From a checkpoint of a small masked image model.
Model: encoder activation squared_relu, encoder patch size [4, 4], decoder layers 4.
Training: normuon at rate 0.035, 13600 steps.
Data: trained on views of escape-time and Newton fractals, 72500 training examples.
Rows from block 10 of the encoder of a small masked image model, named by matrix and row number. Rows with one number within an expert belong to one neuron, the router's apart. Each number is 128 + 32 x the weight over its row's rms, rounded and kept within 0 to 255. All counts start at 0. Numbers have three digits each.
Before each expert's rows are labels from the 100 images, of 14976, where the router gives the expert most weight on average: "responds to" is what is common among them. Only what is clearly more common there than usual is listed. The data: views of escape-time and Newton fractals. In brackets: how many of the 100, against the usual share in percent.
# router: router (encoder.blocks.10.mlp.router.weight, 4x192, trained with AdamW), inputs 128-191
# up: expert up (encoder.blocks.10.mlp.up, 4x384x192), inputs 128-191
# down: expert down (encoder.blocks.10.mlp.down, 4x192x384, transposed), outputs 128-191

# expert 3
responds to: earthy (44 vs 14.2); burning ship (36 vs 9)
router.3:119138103084147115109096120145146132163106131153121113070125142170134112114163108212192103128132172111127125115176129111109121142088117120110125114142105064095103118141083110140108120087086074
up.0:192208079085112121116124197085082159119141116154117126168118148143157141143130136129165133142154095080158089109182195075080116115104144075135070131123134114087114181089112065138149129110102142
down.0:132110143175099089101187112163150134146129168140177103154146120070145153119163094119102161116173154143064146143091124157103101106147140138064154127190106158184109142117132097128136109146168131
up.1:114167131035124101117149143089043185184115126137094154114117179161135172127131158127157090018143153131124099196165047113078204069134047150117132131115120110110135179113166122136151194198046145
down.1:161115132122113167127153165113110088097130156133150167165157112098156098108142107156071205129189158148132144071199150097098136163173110125143100107092137111163114121121088108084156111059133106
up.2:132092144113078132142134180102110138095117157102090166151084055133099158238128091175142139096163085139160142078106097125139123113151206103124134118135102137082146104124142082063106085107149170
down.2:114102135121138127145168133038125136074167187126189104133132070131111099142093127123136109099131091096078161176129146106132135136142092121115155122133148113061079123136135122153140157094133170
up.3:126089138154152142117133172061140113115137159143153148128111129094093146127106159179166153132184174184178151082138075080145068143146073154113137138122088120130160137049098163207152122124124131
down.3:134078157119145123154090108102090076133161123111121087136155092116097219205184040129115140151127092139149144173107167137115136146176145130118156104129137160134155124077074103114084106184109106
up.4:165149202105107177112117074065113180111093160106067123140127138126156141118145121097129083077143195146168105133170165112102169178147088162151138131107102114108103134054163122086157078099155131
down.4:104127209103148154152081120169108153069096122102147083108139154131104128212162185097154182104044054145079142102145074092101094093185124191147144117119119161102133158084128123152175135160125138
up.5:107082101169142105181102189151130103109106116130098088129160210086105152114170152108106129109193073122083136132134169180117157155137112162129082163143121134106112129146180139089134091095106151
down.5:147150084051138144108114143093078138167147169152135153091123077101168122120113113134093125140155122108140057146151111134182138138116114108160168030152122131098167163116139113123114117099172126
up.6:167073105136151119072154107113121142084158105105121126187144125038172148108129136126131107088134128109122196146099131149161141156121078198121134120127151175192121142160141137148075129080175095
down.6:146184176104151097115162181159116126104117104122162097110107149101148150021136138062131150163115107075172120109156124110115131187126095164137190100110099130124156147142132090142107130167184190
up.7:150145107132103101110097184129148152092134118080083120124162057104062090174125133096130137095164154095120133140147189112111158131134192121135087125109083171173128120136191114127190112147140124
down.7:083161123122148116144160077116085062112198146116173116115146159127133092135095027147161069129133144101211153170095169121082109099137112154198145081152092194122135137157100113168169162084119166
up.8:065118100189097165131134131173178163092139069156075141145119111113132100071101054156151126123094252138116145181170100082131128164140099148126134087103155129176145111065126125101069179089110129
down.8:098139074157147139204122116164102163162125168140163156132125093120156163187086135071138152113087148068095113134125075037098197155144127115075124135130136127097105165126111145134139143170168139
up.9:136130085186097138090113134153112149131069146138117101134127133164097174116130096153099165119116138103049113169142172084202131150170145103183072111115149130139130118134096146124131105156117094
down.9:121131121069151127156202143073062092091112085087206135161089072132151162148128094146116171152127120119143183154196091111106159115106100136109166152116124121161125167119192139115102118131169133
up.10:094125135124104090073142102168143126127134140132111224135081126139137116143225182150132166146096154157167104128126106131098107082165101103133207128123120118217139123126162080129090047159115112
down.10:128111104066116152076143162102143217202140120118160127109054140162108123151114097131133130075160150121103100172120152135088194122120080171130134168109108119121143118094143109125088110102129125
up.11:097143079159153085083199120104110141112101110086120171155098166126096145102099148150158196125122126143150093088092092080137118115129135172123172096145086160119156137067138168116140125124075124
down.11:142133118175110177177130081147142071162131106108125137191133127182162102181127110060143156157147128120095108142187140183138185172142130124137156111085119191121084168097088092122110171126131040
up.12:116128109174179128155164124123146089143169214195120145129159180108128118158217081131123136157125149099142150120174121174120083182172122174083188162127120122123133168138194086109148159148084124
down.12:117132164155089152116078146128096157159100177104176108099191160123102135078107126170180139112148124142148106128152116215143137150024116125158140107086159135159099137108068151086138114145111116
up.13:161092143119087078108067113114152093144134148122124141140066099096131127152100102111085125154129124157097137166104105137086118119168142125159142138110091133142163146104134097184075163141156095
down.13:122109163147089113059158206091144128147102137160082123155127135129109099165186116134153140151142136148099138134090119114077138118120108136108122116088158085160113156102138088121137104123097182
up.14:108102096149122105054128137091140153124125117111162147106135151130101088160135115160130134167091173102105099109128194093104079158127126098182179107131115171114184122141104186108095132160078092
down.14:128183169106124143150115112116203133107142108088185161100093144065164145112141168162207120112131073154143114125170150130131146070126127079177131096136148064131120123095075109087118159108176111
up.15:128168155096185154136146108106130121117126155183115161159046123113152139136139115116163098081121178106144122150092140207150138121155159125100116139076156098117114091113189167137089112093115150
down.15:117113138123128135125113188107107144089123168047106203139153127086100063121121096093197153121118065167138116116123143072114110143129145148188108142179087119116108155136135072188146115152143109
up.16:110089155077107150196109180141061146154151123111124142156141114123091145104104127112092115147131109133065137166163144111168156184077110071151121096168130108134090092099157144118104184093181144
down.16:094119122109176136133132079110106179048110183148174125109102152092120115136122093125096200151129201143065152123075205144164099097140131098116126094167071121175153125090088113150139142058114121
up.17:125142106122075154150164121132107132152088065122113119123162160157084068140143187119151129138163114003109112122120119149160092137065133096111137112138161124170151117123153128122092072092124108
down.17:112112098129104093131187127127133150109154138144091095135103105127193098057123118091145133063125166140117159067099129129174049151122117107125094045137156126105098210173177171124131148118150191
up.18:121094081125087108198126126084092136162144118101097102118087097148130221137181134101120096146165148162105069126140100131212160131134145124110175098108115118181065143143140127072140117096164107
down.18:114156105087086129104116093180063060200108133133116136129141137111112124115090121179065168129107115085120187104185075092120086155089180068134105079108147140113142137166101149154106126140183125
up.19:118103126113110164128086153137098120112208112130114079154108118171160104131139116109082139141145121064097110155194115162148097130116146118123136167146169117112087115183130129153169196115117130
down.19:112123120100109169125156177099126108182145107109138160157199133160101178111118124161144122139075097151148120106136150081123104157170114140141126099094184101154095134132120073144111064135226122
up.20:113166134117134119181141127108187145144143079139078118115136155111133133098132089052150138127148160189174197128133139124138125119124122128169123160147183102162098125190092139099126161139137102
down.20:082079115130118109106138099145065157142079096107185142125114058131126172099145131123163121164139142178116119151139138148077151099093215116145148157153173115140115174142104104135121138156194058
up.21:116141070126137151172117119097115192162088129122115086148136117170142097127190186181116106087101112111138131066061108117121164145154107110099181150109169122101123175151164111151121109153149206
down.21:132134139125091164121089137129154102093143092103115116094180171116122142087118091143102113139144148114115180089161120102077159118101119112183133155138173137143117093150090111179123161188177084
up.22:141039102146125149091071144143134115119131120132128127182126052124120184098107144071057138150104108103161157192127178156179152166093079167167072173103108131126152188160122122125081114069131158
down.22:116090095113118142138116139054094113081158130123169093189118127147099153046115184141169101117141131092207135141159124094118130110133137189156115155138134160183167135150097141083118200120061071

# expert 0
responds to: sine Julia set (75 vs 10.2); vivid (43 vs 14.4); grey (34 vs 14.4)
router.0:079148131131093154116110131116134132099179155108146054153167144069173150129123137096178085103162084117147183152167142134131147109219105133141129146102130169114114177138051125123159134194135168
up.0:168095082182121119090119148137150104148124144091157157148159129046106126079073208095149080113114175132193115113102094096136129102162094156140146135111105173110129072083107126141140091092171064
down.0:085105123136106147173133111131100111161101175169120053146137154172111135078132112112154203127166074121098091149125133133124149179127119117133162032063127164134133116182096164145153170115116147
up.1:100157146154121056138089143110103202142108140107111126110142119093075209150130127091161141122099153124126139027101143138189138135093121143102132148100208164133116114150139120147122135109166152
down.1:045149125166114165122087114155140129141169138169175139158085139141087097139145132141170152121092110098136086205098149120117173084115155093166159127146143145172126140165040144097154146128119165
up.2:155142092141141114166163132140148112119127121200112105193106120080084133134091106124146139086077099159144127124114177111183122127127124141106113091140109115165124145130171140174168138135115126
down.2:116108132143095150106079100035119151207101184122153169103149150094102074074127132138097125177151153076107196138155124137159143151160084164154141133116112159104117041078090156098093173117125160
up.3:146087148123099153104084137122161207164175099097122112132094095095134136124146140145157100143089102085207163114109136088132119168145097133084098108123131137124144109127162121116109136078181121
down.3:172086150103104063113166140082159166194149172119127073124148124098137124115116147034122210142110077127127137088070125101155142108100096127167112097118138191125139119087099118097116144139161115
up.4:108155159115191153124123181131146097177130113134113201154169122092139080119108112112131164130163089192132168143090133128119111183114255166089098105134104116141105170154159119155133120110135094
down.4:118120117118115200099149173154083108114110125165185099136168123135124093104106075102199116110159107081077211176117151177160124142074128106160143085099177142121142111108108121106124132158148193
up.5:160112125097112148145122163155085129065131112090132150159096130157095090104045160110080143089165130115154096120071124107106094139124121148080158145142191218192192113148188181168089101152127096
down.5:131117150167129086110127125154139109109060152104074128139080143096165098163151131160106114187100074100186080102172127117132112211122107182103130144104103151173119137119162149123132094110159082
up.6:132129130153109128171114120106114087107130150112126059130156191155103111145160073161136139104102137087113161153088126140071200103164101106072066125121104108103131089135086163102110080231097173
down.6:085142131083152128103140121114168108134117150106160176082102075135158163105112117081129106116135123145103153074145118122184130136137148118139005148152157129123171155126160118117140163083083090
up.7:146068139152154178127160110133108153099142150128088164088130123157124122132154158086112095169192133187097152150138144022150145117133133112140131205110112109176146079112130184084149147098118109
down.7:131119158094105159107136059142126160109137082157170169094120186152192125118160162151168153148091158111149154121166131196197148082056082133109108153135075054119166121089115135241077085142136143
up.8:130121150147182126082135103079125167154147069170104150130168131167164129161128120098119149182067150147100118165138122098150102115084188164153127128134148133108095174137129114129136084130174138
down.8:180165080199115187094179079156138139113154118161156117120134118155118092098163144153123145118147129137082143099108129127112183122161086110143138109163164152158102070103090141149092134125105112
up.9:131105142138077126141151082115137150088098172120101159153036148142176189122130097183143143127086144142154106097096149108133125132162122083105150154139100135146193156178135081107190120176082157
down.9:081123106057189097127138169139124131172135149115166092077122126072149138144210154155146086082130096182116127131149143122136170138152087150139184125154142133170075160158120152112111110108122100
up.10:115130123148103067140149143126156097108141133147126069128158108176125111160143169098119153139037156114111147208112119171153117172104121111093129110106099158145150117101166107078067123124118085
down.10:081155149145075171184137126095133131130105135183070150041099152129089117147153172184081096129128116136134111128145041129124173130140159133111139059135170094121129144147159127108124086149122156
up.11:120111078111120186090188099146166090076101171123108165092079102161123127156089140175143177137156175150118125111087104186142102144115130129140104146151125130074048095067136119076159133115167128
down.11:113162164159119110106119186123115190109143114119195114142118090082173162126114116168126121089057041166073110168211136074100137119134119144111162123137137109147122157117098124135107157166121167
up.12:109120071146132144141109132085121157152113134128131086098158154087116129133138114174094125160132128147102119116087104139171124131199107191167134137106165153147090153108083142190103140099141123
down.12:094117131141108140095142082131066056088122198107174146117158060108149089112124158112132107083183065104109135176141176107102134081157136099106212086107133188090138123167141128113157150176150183
up.13:099083212063078106153171073094139153121132153138153146157152133087144145073146159125135167112170117119120176130101105098171061160171103120132071059111141111095139124139129190081126077091126087
down.13:139139117117136152098116180074155130140122172133144104083116120123110122089124147156110162140084155111118183097169130166104239091093183072122200125089066185135098135151091120138144152126135163
up.14:096147165119135153127152157156075159185120081149124093065136163114125106094164133124140114079171136121137155094122129134119100114170075128123099097100104100151127197104125141111189071121119098
down.14:133112105190076168169181169078101122131095165147227169163131149061118136106120075111111104149136129146150144177152162143084087096153165116109103145161140143103074138130165049153090129146112159
up.15:142103096110115143153155120182119128045149110170129056120124107115173100118121193074138190102168131140127184156120173102086099117121095111156126136114073181117143110095121117166131125140105118
down.15:150146057152156130077123117190136110077061128132087174132141113119087121122103225125096120133093146170117146104075077110098145129112151088126176077115081077132199171141100096092147084147125062
up.16:135160099150074161130112127071152066121151140117076157179158120084126146099123118117111140148164085124158096145170139140084160113142103137154135132130129158159104140165049071118132079123167202
down.16:134145174149120099095113121130094109139107117097255095124100119159130175067111099135196136069098116099119121135137148158146147072150107189155187132125137125129082111109125136174128151127122105
up.17:109084138161158161132144111105096114110086108163142129149101142096109109123066133097092099096158116120110108127102160126089146173146165095063146108091101093101181146085159161131136143143131173
down.17:118163132138125111156096119149164143167148150133141086126164104141162133119191138157142116128079124126077090141152129119129127051124101154204126163118112157167163145183095131065142083078100109
up.18:108120201089150141094135186116121095148122147162084137119115194132066194116070100151112187133168139072091174144125160166092121081146161162127126127203168073100099148076154173095065086102112112
down.18:150110037038126098135166123146088129116114128152156138177169123126112115138154165127128038105102100125115168159111140144131105106137115131172198182120116171136108108165116132150140110149103116
up.19:087126150096151112121206118091159142140099155106143152140123124093139122063111208081097079143123186203148138200087157149167130134114172132170086147171128135135145093119187127133129094115142100
down.19:144098174134139157142108129095100190131092110097100156089181117124104121097096105106110169131101138140136120150096139129119073112149105105097103139131186146192177075160140140131157155120086150
up.20:112143149151088140124119098043107136153143156116088141116124132068131135067144126126110129118194109158108158141168091161149078126151150201188104163138166183103116173100108147066135160153178177
down.20:158124092117102105138104153202088067147159133125255154112106117080144145063150103093130098102129082113130117117191124110141145124070123066136251139132120125086081097104143110170185100135102174
up.21:142112098119128155135140076155083141118091160113140205137152172147132145139119097129140125075116156167117076098169130116132064172145071130133121122132127213120127109167173126128165139116092093
down.21:106086113077160105130211166115074158155084085064132143137134095111113140167138147091100114136189085140180122100171149106191130160135168088119190097098166166118086125159130174117140055107107141
up.22:202127135134146064177077143108121174139121101154132054120197138173163133146084143146149127149126090176118161126164115088159108083129089112101118137075101163151104140140129187107138156127088151
down.22:092208124099151110165125068127135159136101156062135161038164125169121196130169111124145134067144114176153115092119162099087138126116079087128117116152141141136098114168138101107129119114119120

# expert 2
responds to: Newton basins of three roots (60 vs 11.1); warm (51 vs 14.4)
router.2:156089107160181103099114133151110129140045084107128141130094139143136133116095090054068126138138180145111094104101162160140143092086107141131123024190087149128130123090219159161108119095135151
up.0:136096174173128141156112149139167105074181149126147099062081159171119082143147118097124116121174118104140196142173146095119103119163091150155113193093153184140149119116105118197095114131133089
down.0:096162198158140115099154188133153106058050107098155155111188141115179117112172065091118156101132146125169092129080059177158162120078156156052131153171066107111099146154100123162101096113148133
up.1:133157170176155203167120166122113096154165087176121098100151145136129037185087090116149141174170113173152140120085124063052164116099135067191157182112138170113117105148159106113156135108149143
down.1:144177141130129144165155110136125141043087127084092138190154189097098143132143121113091139075163114145149121140147141108198153102165117125160134123122134126098110117073094078118181123138130090
up.2:153157089105167171152126175172115085153086183109119146103103135151130109141108116132156130135088123131115144166110143198131107135186097104146192146137208156124207126153127136152101132150146127
down.2:122109128117098122093104128114161158093084130120127069155110132107165142137167143151140059102151134155121112093154105064104147156157141166159155070138093168197067140141114115100099152123103120
up.3:150086101164116136144112101086138131038163104162164114141110123097161135066152131153141167127176116096113167170117120131131117130164055111124093097184078178145182114139111089165119171135069083
down.3:170181142091112164058139127122109059105088100114152071144127119119091128135130071102074078155150127114133154146129096141096121120158156083134104147057205108126156114141158117128120109173190122
up.4:132090146145137144113135103149097167113060088105223126166142168125102109158143115139164123092099172109123113087141123117186110145184107106114140123187133146152119126140133132039081159126085099
down.4:094168096143158117089154166121138207138162153109089137119109137142115174134163104131086116141113040116125113132122135173135110116046108096135112118141151124161097123139135102120138125108118209
up.5:195133146185117094104118101111145095144088120078152191163129126136142128155176100124122136142124118189084137156131126112120139115115225099102116105131176104089075074138169118080100168131174112
down.5:147096128124087157152165069106093129152151127137118068130207160118132097122084101117172109157084093123102108158161119152109127102091114187135133118141107124192056121133119177172129140107108010
up.6:142083175145161115132094168181146133140103126096130160137101107141152114112121117097054122112153106141145059094202144161148153097111150155077096076073051117122163179077158114139169146101157138
down.6:103130125118186150219122136097145183135167113175136197081190092149145152129120149120148127120099155184092202123067117112112130105169143064166104132124130177129153115145096093107172061116111165
up.7:148122072152089138183119079181123130195158118135120133089146112168123207088127103115150111145124081079137157172126183178125126170114116125143083121159170119081159110098101107113170083125133165
down.7:108135155111169116158100131167067124146115109105169113119184102139130112080098109109135141113117125080116112148103174155105135104104166154157087131145137132158085120114104080118107102161089184
up.8:091140119152104114108152106165123104147137123122089109129135107130139125129136161093117132127098036087136099128105135216141150088105176150127109160119200198115133113159142064073098185199203166
down.8:129141129134082108127119089115144106161148165056255164082156154151155151134182136119160138094168166173133144178089157104146110170097186140097105130145159053089082046167114108148178127079092112
up.9:191140099175103114139097140097168162132077134135139133122120138142160225167130072073092166132094165197123134108130076146138097107109105057100042136123088102084075134089150120137128130117161134
down.9:112148108165106192096136102120120112111077153104202103111169091153138131066110110161160145107120080149091087107136143124152183149141165148143130093076207134141126159174045143169139148157133153
up.10:114101150125111145153085090158103119108140082140111148172125104153151076058152152086200066080123119176176116155158113093131138121174131145058158111130094102162107177105134111104151072175101146
down.10:121171149180156133108156149147161168135161126124163064152114097157134163059071088114084177131100165107124151114098118104177106108151139183104160108083111078094179165163063124079132074130128052
up.11:112132164177155147174154143089125137165089149113097155121105103110110140120076204108124138111098110153151111136148149098196110168133112167049151170093091146144120098071195178121104143106119128
down.11:101136177146114149104141122125110095124148125143122076111142151126138130136176123153098129125129055194121048134139104126121143112097078070132080157124173141159156078161108144131098115158096137
up.12:127131160144108119063059130123092132186124120099082153132148038128095216129123134146152154152059125203153068149165143162174155080150172134162100115157108129139111127107168165136121159153154148
down.12:126118121154130138123147178165142088069113135117255128175114208114133117066098093105135178156144169056095139100113126132172140164131116089184162094122176101127122074121172120101199068138122113
up.13:167167114134130167148132149135140103134083128128169096130143045120086154096102075119138129175086141192116168139130079148113127084194132173152146119115146138122101101092135158174151134138061067
down.13:088163101124133179109066110151121112143156129086072098099138168176158137120147191152204137116109132178125132123135110092148113111085060137091065107087115086180097086136070120144079142097105147
up.14:127137137134188137117087117088144135112149124100165161078140094122159199150101102099163095147086151053109159089159129101108127108161065095147127099080127130137130137058161127101049183177104135
down.14:122105195167108097183149137163134114127111084163130115166154137128097053075166136106146110104144141179141098127083096148175160110105197158092063171146100153166072177142085121191119103029093086
up.15:133074121098150087151146153123150158072112048143139137117111118148217138158133082142188120150101085120137170138123135112152142172152207113131135120117114132139163149121140056127150083122161143
down.15:214109117145168207141162133112107121120124097139148094163175106152109073095113116108150083139155136122110142100153156121129101195187041150194128128125135106120098116092147151091183149153154143
up.16:111062143088112139154144119097149138100085208141135181123051129086115143126104116126111077093101115103111030125130136124131092133136107041143117113077127150163127122097141082081108210133169134
down.16:101212100161135129139146072107151151069087110121150111054134105143128096163169090122111125163185159116142130126054177179108054161121096122115134121144146098120122076176140121167114130126130110
up.17:138104116112137092178145092144114111119125122132102125104133096099055157166108128119123125181066103186139079142080127166149075136156135130118081154136127159178102155144139102137139130165123145
down.17:125046099150165127126163141107074134164145093103185134152202136119159138112114079155151121150087149110122148181117180116096201192120129141153163135116132161095103099141136125092164118112100081
up.18:086147153144231116097083089089099140114157173158119104122103108105134168123144083154110110108133120133095145150139196129115094152170148093125135141170124124195179121078181138096085159188092134
down.18:187091116134088138072166153114134108159135104160128113128169182106166095104082123163189129175110118133115126136102069114214095102112212178171105102124109147137126142162116133122142102099093103
up.19:195137134084085156114157128134181095135126142128138123146142148192106190174101192083127169140142145139086094159138105095104140135156153110101074086097070134110155144097063140072120131179095117
down.19:109139110175105135138138142155123097120151170164185103100205076084130168101133140138198093119138107148126186129149085179200181135077128133150155119099182098147097109084148122206136115092152022
up.20:082058093137170144174080142155191089160113142142200125095137161148173113143129112161127102188085105115186132131084115073160119123083137149153086108169108123183150089145078094084058130061083137
down.20:115155138134137122098134110030139146166048101111074120205115120131079125133163134110080135135143171185132129150149119131148126119229129181120117155128095143137149167144124125120074162116181137
up.21:135097087139137135164114109173132081097112132092174172098093160144123178124136069152177080104103137123106086162115148139148080129147127229153100156083164083132155101097081090169145085112096097
down.21:092121193127106142177148161129140059187140089123057060091130149152123133132062141161149144139183155199077144105141112094156132084082106105170079054205063163191082190111081130133060155141133175
up.22:085194146104140141128173101067144163091171116119128156105113156086135125150112154100129152105123089095094100144112129134144110131140136141170189135170229190142103115139155177097156117131118182
down.22:099105165139114157123133151140057128085127204127199111112185133146184146095162096125137116143103137151160086084117147156132118216135102134106141112086116111122177086165117104161134170145131126

# expert 1
responds to: pastel (37 vs 14.2)
router.1:158151147116103075125137102115153133135106115139136225138121101198061130114121180152085169153117140144120049132084117134143135189054186157147117164148140147163128065146186123139117136093152089
up.0:179106122186121128124105136120196147131138148096165189128062129142134130153151136095158181139162165122118144210095099123098105157140159131115161096119150120127125092125130123103121109124153145
down.0:071122129113083107082163101122125123145117135176119071120178134097072111087100095117119099182098172110130095174146078185085168131076098164165142140169116145184153117127158182162126098070092076
up.1:145110065105173107194164134139131095125091101175135190169121134186115105095179117114101108125028110124112149173117129132137136141146073152131124111188100067149158121088097083151132102142110142
down.1:161170140177121140084200208088113078112141087155153106200103118117097111054132134161123165195120131113151170139138132072082107122083105086115141115130113107082096091109140135107120136162102156
up.2:122141109112118095183110063127170138101146116152092117109140129086088107132114108129109132111141139093175204203215162126110111090122071134093167093093094138132105139129147095134116156173109132
down.2:164143047183096105140162126111135140092148110139188152141103085084102075144150133133133113094132140161100053125139151109175165160084107092104142178149186168158147171114097135174143129131122126
up.3:108064063150120188142112097171129136113132146143168172148160126147132082136091145119136114094121084123134149171165106081202090111163129116129163110160134131139086112124104125112116112110089125
down.3:151142149127167062140125080129085131191135085119162173174092111121117134076089099134173133175117020076101138118152128145090170126079147150145138121155143146113162127166157100181117178133179114
up.4:114064119144123091102085166181125156136150134107126094107107134099136173125122124065075143172130137103184122138157102134143117125185036129081100126101148144165092140062164124085158132117111123
down.4:140151088147115130119120075141108159189148089109090161103173097137168123098113140176145166165124130148136126130190157095134179115149146046166162120231102117144144117131126130074071119098088142
up.5:107110081178106146098073121120197142155143089126151113162131159114125134170143114145071105153098118106117148118094108128133100109115121120049177108157102159163117073102144107138133132143113126
down.5:210151141114135134088144158111158149164184101140099116093161106136149158088085168129165141089133156128148132176126085172102109111142098113165030137087099080126122148096101114081087157127132138
up.6:166134189115073115128139122097099154085137118120142134117121154167169135134100174101153151093127088112128083146098184146097147082200122112108075117204089108137167141156169137099184179127142093
down.6:077133109158098128140131146073110117127087133131123121112129111134142127121174123110102190139141047127089111130178140170131133149081154144151165104186107068097095083130132120097105132159129210
up.7:145126129093075160138168104123110107146143148127141170128140138108137122124120150126123129118123057179141085107122105190143088148129137160186084139199128120156076063100111166165039119241106141
down.7:117138127179174106185076142139151097122148121143162170107153135145114204124144112171140145142104119094161122189088103113113107132121167126147163143094100163137136100186122104178112133149089107
up.8:099128149157117082143106223087128169156144109145040113043096080101110111072075110129126156095095199120121126126111092105163108103152071193071217099143147147167126095147156131112166167173169102
down.8:111092147144121134159084222148158138132162098111084101175142146098120109110092111181207112113083151149150103177136137087094136133131128122128147163141121110150095110131135112104129128125106107
up.9:138105136129126067161039147115132169112128132127109126156193121132192064150133152148168124129099108184174102114112153119136195232122127145075162132133174165135126131113085163154151115055099154
down.9:155106119110075104127137140192174099089205162172132190100098136147048091139149109138062082145097150106052100110064078119125129140158069144116164161103111119137100158123146155126160131219147173
up.10:079142159107161129088094134064157179163145117160119095109057129143162116088185155103119159115100156158153063132112157190154128141193105088089126172065138145153117149126050107126101098102138137
down.10:119133122088099083237179085113125075085086069113186121135155147146091119119109122130155086115137148107140085139094111150097080182089140098136094148179117120149185148091107120144146200176144132
up.11:114137051135107073100097111186149118132112161123146139151136119157110128146084107097108103160093082114106174047176119116100113155156206100131137078164170171100095088166145103137114107138152139
down.11:153080113195092160121054108098125167157156100141059110169195109131135158203089139107102133115149228217134137154119119117135142119140087169140157115136132148191104142141102122132112125112130152
up.12:090089175184076108148163100158081081171137040123088142113157115061131144115112127112135188152181118159102150096125139155077125100165081123191141144164081139102183152118133098103166109177140132
down.12:146087145107125173082153131155176137122131210148191117109058117163099180137153134149085120105097111131089110149104165105163103158198176114119131091128108112124126116144101129181157131145124142
up.13:146119106151107156119101114151094134121089193100114133125082114121087108160098117042113162159115171084148098102085110173114091122066138154195112164136131180116102146081087161129153097156127166
down.13:118133083144114149110111121126138095134092180155247111200103072117096152136137138100116120128091110116123152171070134173068159137101071149101159146158167128153092157117150134127144180123120164
up.14:093128150157102177105151177142159099129116119100107104134159181093135153088127111126098081116143119117137128134192150144092156171124124184138140068143100116090134140127169137113132132128147182
down.14:150124122158173120157123159133124111188126149119192147151156151083092096059090116136107187136128100073126124115158206134130159090100164114091142044181100101093160118061151118106167133108165165
up.15:070143178159176124117151132136094111114107091099229166117144101093163081171130154135199091123114149078152128149125169069155073132114111134113084164168128148130099131086129101109119136123111136
down.15:087120114078140156168131170134128154076127153143003146111170133109134166116127100175088160125119158125118158069102124117081065130141138143102089147131104123123168087206130146079136125120115049
up.16:177155175109128091132142106164084110164116166083140114102159125127065150084112168146119139202124130104150101162162120119069119145129165046078135113120170138149103159150149129106144129142135105
down.16:112113123137143159106129171134175167105161112165157144110171151150154139083174129109146104092088110156133161131157133124156125141166131110108173118085098138082134095086080097091143056109119190
up.17:129141128092102185124099159115153110080170141142095110096123063151150158147118140151132164153088149068147075142154196125183141117135186135113123130095120143127084115189179114136155117111178144
down.17:138068110149160135098186150129105114142135099079164079115247110098117136111142067133165108120146152124142134093117175096089149179099064114181145116117099166116156096130108137132129106153107161
up.18:091108131053108080084046133095163141102144084156170155133123203110145093111111144091155114100071139091155076108185073153131064098093090126124109153166128093187161141165136154108137135140156176
down.18:078100143120168146170111126096117136111113121193069133079164148129181099159116145184178130110083126157136122164104141121085143186107128143114149144102103080153091132134146124147079124157123133
up.19:105163117102130155134109101165091154180061101133147121178111127099098128175174110161125190132110119112107142190154160172134140077156129117108108150197142127158084127097089098137208180131118150
down.19:201142122104141094100116097124082103146139167155132077073156143126148156121081154110110127151129195145111130124133159147162114122127120116138166139122105092118073077119083152075066130090112154
up.20:139184128125119100141098132135081117140094120093091089130147120146070153114195152137140133150117097078106130147095160168150106111032193160155158125114158113142172100097112130123155100172087138
down.20:122183115152145141162084123163159156146099124115137077097097171136099156160218156188187204130099140141132128150091115148088163117143153092122163118166114109115103124080085119113167071130123148
up.21:126054032087110141123171173121150137057078085117138144113144141125169091127098128104146157088063184145102167118179034221090097109096117118142137172116135157110097120146135161127151131121131112
down.21:125115237144099080105174057134065159146142113138127147087146101141125164158108112111103172162155108092090120076106130117128201102180103131161146122143144091130134154157138106105197153205119137
up.22:189129128156099141097146177106157096131160138084138142194200144150193098132147174134155095043121084169094147168138159130128113087154191112118125155127105104125173106174125098113111106097212157
down.22:117087107116087133147184061128163137133156118128166092177196171112160127115112146179116126206118134080123117193131120132132136135127112109077148147189113157173100155141082185169095119081090072